Rows from block 3 of the encoder, named by matrix and row number. Each number is 500 + 50 x the weight over its row's rms, rounded and kept within 0 to 999. All counts start at 0. Numbers have three digits each. After the name is the row's rms in percent of the matrix's.
# convs2: project pointwise conv (encoder.blocks.3.convs.2.weight, 56x224x1x1), inputs 112-223
convs2.0 099:522502408441486500535498521465531316397462489443547568510536451531529500499547476431477497446463453480485454530469534437540457506582458507485521457595478570590559598535383515480503433503423491519484540470412551533574564573501493434494496504508438559540509462502453548554437549485535476461539499608387524481523543457558515513615481552386
convs2.1 096:565499422387545516590529486438427483539429477527566403446541460421464495494483427515526541436547451494522494461430500501510512486511463484492472383479511504454434541490524501568525606436421570503581499557450466576546446464562515458487448544537534380476470467554531399448484568508520514508444464455462455589499484549428531504564521531508
convs2.2 097:501420526507485564475443512477455541461561571486513494541470514519517514519455525631539568492508453549520501418520456437445573527404493472555540536547455486571516525426436481484451507489547547511568511575517465564338452547527469486475483576401508492520491515528442508506563528515566530538463387472513522420557533544430493378517570530554
convs2.3 104:456498531488468470498463444571611433487506479565575472488518508506613475543555562536511395415415435485501445528490595499495529475438516487512386461526467546471523523465514487527519509496437479469460623443453524529483419579485398539457562460491519453504479571533500481512533444480467558522428518491447481453525527481527548600574487500509
convs2.4 101:496471480526539487459477533521457530501429458469503456527475425424555480505484603446467457489531541463521522593484440438526566509506485521496482510477484474528493542500527529591450447609394541439521474495464501401536512440569542591448547436414446483434423548503493504535510497537454578502461479542581545507462514404478501580579506531458
convs2.5 099:447361452560578453489481468534519437558408542547500581464466442472479554400551519536469501633498534472546545552510527536531463520529480414585505527523488436484500492472577512472547467497411488573455503463481518474539552596481590564478475554450489611351497464495495440449514447596490483538483500512467522528562492563477479485600459481493
convs2.6 106:485395504445538517452542454595527528527467507517385523493513564522519452464518459501521477553497536471600470461446447536485551501440524509592474510567528483552517442452515558564512394532420539535456394583560502483480447494448530586425577508489587583517538420449492468514482446449493511614450532402495496468527515518507457552544537523511
convs2.7 100:575446395495473472558519457372461444536507449536437455485501521533470594481502458475585457495505524551341436561499541527446515529407560469630586420427526558495536458467446474488534497481524497466587477468484534406481537607527557495528503528529546561480495470520521512496515517518453544485522506340618542441463500528486519578419518481590
convs2.8 099:500459504525434620511512526611507508438479501498429559456513445519445449472474536449497489534499507530462475514435580463550481475508426609446565511414564494503482507449526516490558522450553464458483471507463508530450455516508513484487471509500526584540544467544484454429483515403482572447538428441346560496505531570457472474541567502523
convs2.9 097:514383473479546492472488469543435568495410497564487463410443453433484471576494485457501495503500557493588539558466548482434449479471427471515499457522504458432406471504426457549490460368429460587553487479420531458462460579514492437549487526526447563510485443468460420461453508471500485515535530417405504496478396461505433400660465573521
convs2.10 100:573448527476568570578535444489497459506492506510429535518547519476388568508651543537553513449477502470510550484492528458498528525493566590515582392439462517530477482444450530497481553487543411551598433519577484474445500487516466533518400499605587466542511386489550496573512499494513504521413535428535458512489534386572504562510509561448
convs2.11 093:512475480563500384522600472609489407496531551623552514457574503490437476532413532455505613492511611488562436526448503522499528580432442473455470587560471492545469534438430396461514518440516525401434537443502545478508517529558489510494339520561512470515504518521556404472541477472555503489537477544526525446472423572519556463483511419484
convs2.12 103:485471570480457517465478485397420549537573509505417525472549491557391500606507496612395568502454477396493519513548470506545432479426534484468479476592506517506451489587547456531595435403452527481601524539525512522539490490546478574516539510502540524568468474500419449481554620489552587415574501513429507493493531588481555535599426551588
convs2.13 098:540532478445443485529423490466497545519452486460408568520515529494411441538565444487531535522469572555501564563447478533471475477506445462607553450512589501539456525460454531459570559443509474484560516567509532605494542496495440534482378616553478455495491420492612575446504524433451483476455500468399445422504496580469454458544489503496
convs2.14 094:464506439441622534492529554515545434521568543530560467491488488469424537567520499490406503523491571463529507571413470420483413529505548528480496438483444516479537456568471514531520490575501498506594450554466492430380514514404485429558445474575433451495441456578496466571539469437502525553514528486423437453484560476610603475604504522460
convs2.15 099:506583484607497590553513431502533502534498422471408538518503571467367523389533511506452404448413410540513445435490442405494445563545530474523478443506469462541519480473478555496507514467466544497477534533506481582536520517554505515489490545545501492650494538607534547511512519492520502569494601514392462566472476577496512572703504533696
convs2.16 097:475504572467468472560515489518477528445491459513450478545569435483495451486500469530462531477473458533514538485420487528493517502541510536524474500496425480557462560540554504515483498425457470510461498497495466476521474580444532473520479477439431630486553578573606491490506513483521510556413520389432510440483518518428409497485453466547
convs2.17 104:540468541482503518511526519522523557424489530487478405552465510438505542563550479437585590475521511532547428526615601527449551485568424534517478416460544508508537602577549468540496579487437536618409519569461555622535480442478522549554477486383564541474531451495501515331504538509451520525487511423507430417529513549412483515520498517443
convs2.18 098:546543469448443444489543469520472453534516566506491528532531433471530529549581427479508594592492574592477452579487480530473470501480490485581662467488412510462491526538529509463492588545395438468494512403478605463460605518447486439508364588515410467434526522517488517592522528466512506562499495469473572472438560557537470377459544607459
convs2.19 098:510563549506452540511470491517495529521556534538450542504500451519529516450452560471446546467445487504453557520551575590518486424440418474330578566508544504434589587545552521577513412526498495475489547473492488353583530364491531499530494425552476500533590564521490604509519577472546461517633455604470530529453493466522494472471483445551
convs2.20 103:507481546489454546455543447516462570612444453543545508480435466477395494490499519544542443580510446565498487382520504536471524509549536448618472496522567463411532524564554522506562484412602492450457487625468455555580484464503503521537571380457442562393577473417502519486556524512533450499570540511448574520464504430562506533402492510454
convs2.21 098:531453481524479433491457577683587524487409493426442511490443516449530516425445584520521515462455497579546459511531596478518561501533504520524574531541486538552512473536510525527552416517490514541455561498533527397611474473457463567468487526452486504479488478557483527441428502463522564494606440491548492455470560422556477397481476414555
convs2.22 099:535580472487526565571431542546499501520554512547485553556663518544569438500521500540523506428446578619562511478468522474450469470498546445451446542466458621558470514503520393506439548504523515435465599517510483376500550486562536502469464451579502522524486594509553534478505482471425422564561530485507465509533408460484446497365521536494
convs2.23 099:591481561491561509512459511474468424484547512463486516455525501498478502487503518419532469513486528476497489388533485502466469549429497443499390506556522518531478453506396492534540478454452433440432511463594443469502438463587448478507441449479525409514517582496458570452482537574528452609642541531436436475573459471457408424476505487496
convs2.24 101:546569631470429592472491519509472495504388484478534597599582598478527519466515497525532429492515545470498488455513555558456569528486562591534514584459504402499525530529525441446514467523580524497433537443582541432450448481495538471470580511451572485555518456501525481580463533486501489419421496483539496479516564447456481569529523505401
convs2.25 096:470594498520502503510512537496437488436562538613554514550544443459603454581499573413488431501480553562674511438493549535546585546495466501447474576522470496422469530561559427575493502522594470562453496446545437506537512479455473488535525407593444480402501592497494523460534381480503531443513456544497535574454463474459492466503484418488
convs2.26 105:533417472456384571535528466493501554623468496490534460490535476440475439512455452517507543487465486504506544480477544529471557505391518516491500502474604509599513648433455630592474449546599511521538505491436507423558473462469520556490532458534512512448521478494628447526479545536484458443488531431523399506526471527539460548370454496580
convs2.27 097:442607531476509450488492464585353529512540541468523403570486502464563445522505536417512522423480460477445581552431527546447452523489516532449451449495434482505484434435533486532539554504501552475485441537491540530416471479466534559454591410499493440407512570433502466552513534498539538421403569507338478519491504500593432475411480494567
convs2.28 097:523490470458498445494493478488570514444428517585448461500489549506497522454474511455473446435554543497499563525583508472516477455555583422464533505489523553518506536556566655549470605566442511468482451489441592542447511512484432533534428483518526487516449489519421563483475533453504556535523454504475500562429452434453545521516546604615
convs2.29 101:521437462543535500533523539573507419477546447556486582489555435525480526521520531456452419501451476517530412501462547544532611505397504558425455491494488551441464581479431398455511521556520510522539473503551554471476545543447515522512475502505392524564441535532507580619480426524467547585481537557570478493474552570543445506476483468502
convs2.30 101:568443530524361443521493532507479470502453426510443576510510590505540483528516402442577467475525462494518433493478438534525438504441565598445522522518511457511446547562447551504487523466398420576489529449504455614590518549503395594453591486533538493500465496501490554426538476501440591520551584597424441526528468488500529561626503444599
convs2.31 099:514521460514404438454439578610516554554401530585511553499446466399543536551550550502507496568581503572492430470499540493446489505510523533544510559494539444438480580503506653525552518532624451588557551548545613488542536493480625545478432572533543473483519502470507533503437494597448426528479467466554544549437556475519540492338431480512
convs2.32 103:504581436460513434556551506516502483493504483385512504462500584563533454560489504492566518446531484507529515582454472535480465465515429564543505525474488491643469417529460559525570408494450528506450427511548540446527486591517576486488448569547456533476505511494581483538427574502534521497430505428376551475455459561529477466597461466560
convs2.33 099:524650533508440449473483549494375518436451540457466511566472564497610429499509484485522538526527460641485479445495552407448606473510491495464495519553473473575530463531502533578422504531572512527547444493453462347475524444456509499427460511512463478382534555485514543447526548481529514525484491467569526557481464455520509473397447477498
convs2.34 105:522402534467553482470502409478485369577525560499463536560503495422510418511509435432517497516482633522410553438464570496539566421502494499428456498506487507519586516548521574477457530457461470426451500445568523521369565442496515528447573477488456547481600510537534503526454459477499475492487534507524539466503483495542401576434498512510
convs2.35 094:433455572553482517447526473547560563371528550491473487479500584509643528449636507445408521501534431506518486509503541499463523436505518549449467577576499563502546527444506529424494552537467474361462487529511467349531567407469547561431469455473489430458425502443484518476533414472529488508414495400482532469502502467459508484554580494457
convs2.36 102:563464524583490497505511465574514469505517563465575496448523426521538535402455498504568534523463423576595482483436508458523511509437440553540520564548400479615524477427494601534518401543573542461381567493537496550570505481497437447477480538519471519470582457519497425482471500458476439476592496483460518577539545506455463403501529587400
convs2.37 105:450476522443497453428415531464594513458444472500525548509556459485596525557531523530524596497453524513590497478495532435514593441564537480554447504487596516557529534532546502454610491520526470528547507464447492414494461511375460536484516555508492474421466435572460540515574528483549513509512427427575482450497418571557467509426460466421
convs2.38 105:520436553536412589538408453515601473459479492427486508415496584469435542481486528507522486481523499532505522523508458493479467493462534605611505344540526487512481523495440523481484549485546485539503521478522478517468489535521495486530546408491500539490540468454516609433471488453445447478390468579358440477534546458454562489513554433524
convs2.39 096:440413523549580464477545503415459499484544514464455461467466501494498508473468557503434546455510515447578451489510461463567479432624489392516469507537561553552490503506484557500524512452412578521500416466525574428482567566547504479556509487494517472541503436468452427436571507524531444560512518636528540326431486501482475539607543460550
convs2.40 098:517546531439376561544480415437493570527550496545491455462455505575396475539487470567599504414507485463496465455505564466575571499491557499445541488511568543544592432609523536518487566473421451461433497506461448527502486461448440494540506584468566435566496468559458497505560446505509530518465505526452537399549435554535536430516560525537
convs2.41 101:533571455474484501507525494425460513565650562460504524416482518510354451593459497473519561589548455478416577536468586546548484516465416550545561471443547537512440547474450468472549513482469513471540452525427506596476496464494442457505460463472457476560513451510538484543499472604456535520528465563492424531541532618583450448618494489500
convs2.42 106:497425487514484426469437514531583478478459513545387466503530561588482492521524476549532451480512509569473474504514472539574461478504514448566517555518498485426454484426476518505574451440354454438539524502505530554548517595560463512524453498432462531596487415476484474553479523578530455449436553555471460452559521536411461498478450515580
convs2.43 098:437565558479538541481606549503472573501443542472463481491443482456651530541535476485553609450499511530565510518520468486487683569539485542534456516473441537447469653462510539473440526437481537508609489582447510504496349510467547476493438485465440510556535533494427517560600542490454555405619461501470481500476536547544565455505560515462
convs2.44 098:488419516502432448505484520373457523550506469412438524487477479466392472520500438547481525476527472483455520482556548423462460535502445473481558481500549514493540530492471556499481455585518561490474558499558460597354496495447450471510488536493493546462557400512482472517452485499538483532450458519414495423539499444541459557613549548595
convs2.45 098:512452520537558475489459473448536531484459474505459555460528662558549550455471564506566486567500592592467497562550365445486489457514573530465522572433443417483493511530460545502505507500478516486496436536471522428533496521491489469510433491465475514425553437500433432511499582530532446471548507502503506416430484466547507577513439509576
convs2.46 100:473534432452554437471499529626457382526547532453529490473474513453587483505671492550534463381498507531483487594533473407508472523505489406539429633544466517474557450448519578493388486458517456467575402514545506522466496456513494479489455527508468486533550504557499479519481473497554528427503538419499484442466446435589553476417457451499
convs2.47 103:501523488487497546548429477434555650404471404484534476512569586471606494556486539551481530583540441479605534536532543411466537437513506482422537585487580559527424566504433486486451437554561475522519472399482534391509456524532490524483509622528537518568518519432469409539550541548512445565543412495558515502529571515495468545457457617539
convs2.48 100:498447571480349514475487487462438505455427586466509381504492451585489518409476604445434478522565494492556485503469535447515416533512525459507421557482466458572470490494416537440388511479454460529466584465474416473492545509526393529495472430503506483481480575536481521483464478480559549427531424494449584527517531476502405452505485490473
convs2.49 099:506525505506427533487489525465502576586457440518536461485421535482351531476445475481478433446538510522478604413493541613531491574543503507528481394591476477562509505525559561482546515460448472550460469576555499510482451480519550454505533511403609512699538503507551439479568555516481526501543458504375505491530492631446450564710510445436
convs2.50 103:514542497529479461523497490599481517519537578512498531516579564552450478431406542486489513614525496421473547517526560551503434475541572526448621524482506613430428391536477457481565545505427444552536465548455477527446424537530469414475362506442488506558498461475510467514521594512502492489470497528385456422508439533527490468492482489512
convs2.51 105:431561402445450571510403528533535565500442497518553503572484484532504449540424438529530519435576608450496447546486350469540555560380541476513517529535556456481534513486567457414476488466612594480559484485524499546472481570436451438431556577541593489553541574538541489484446506544592457479564505526563511565549441458509472573493487510535
convs2.52 103:485490470480401512525476521466432576536522458557556587506519495463435529455511520529482479494512492485489402479483505627525538587595585435524571438579567528455568449503470548567470480554510480450491506554593492368536448442510550525530551345456465491544553526487563489573492518537508595511435532523571486449477457410465561592451597417512
convs2.53 101:494407415467616537548564423522592484507508431509477454513578529505530491427542536494498454501481528476514463518432455527431480493497490455505558462526507574409453507447516462594498528511405461504474480599489508463519501537474517561475435470474483485412518450505495481614493415441562472467473463530539535544504438520503592417653478579476
convs2.54 099:470595469470524443562451539567596469506521485558538581451554405432497481500434461504487384584468500544441576508513536579524558551495470589479548593548428467474540422556486343530501449534519510536486538519567566444529515486455562457538530521510487507495464463500475512381516544466496459475489507559589523514450521526516533482505563495461
convs2.55 096:472603503503535482394532524601464478457438531494363530561490474513611464525523428522501519489574464497599460454491479487490456436563500506552507552510491463491406500480529576432535388474526545528504512503406465538440480454472476568478416534497487524541468503457486500479519399435413483535531446494536484565475446535556500482587495473574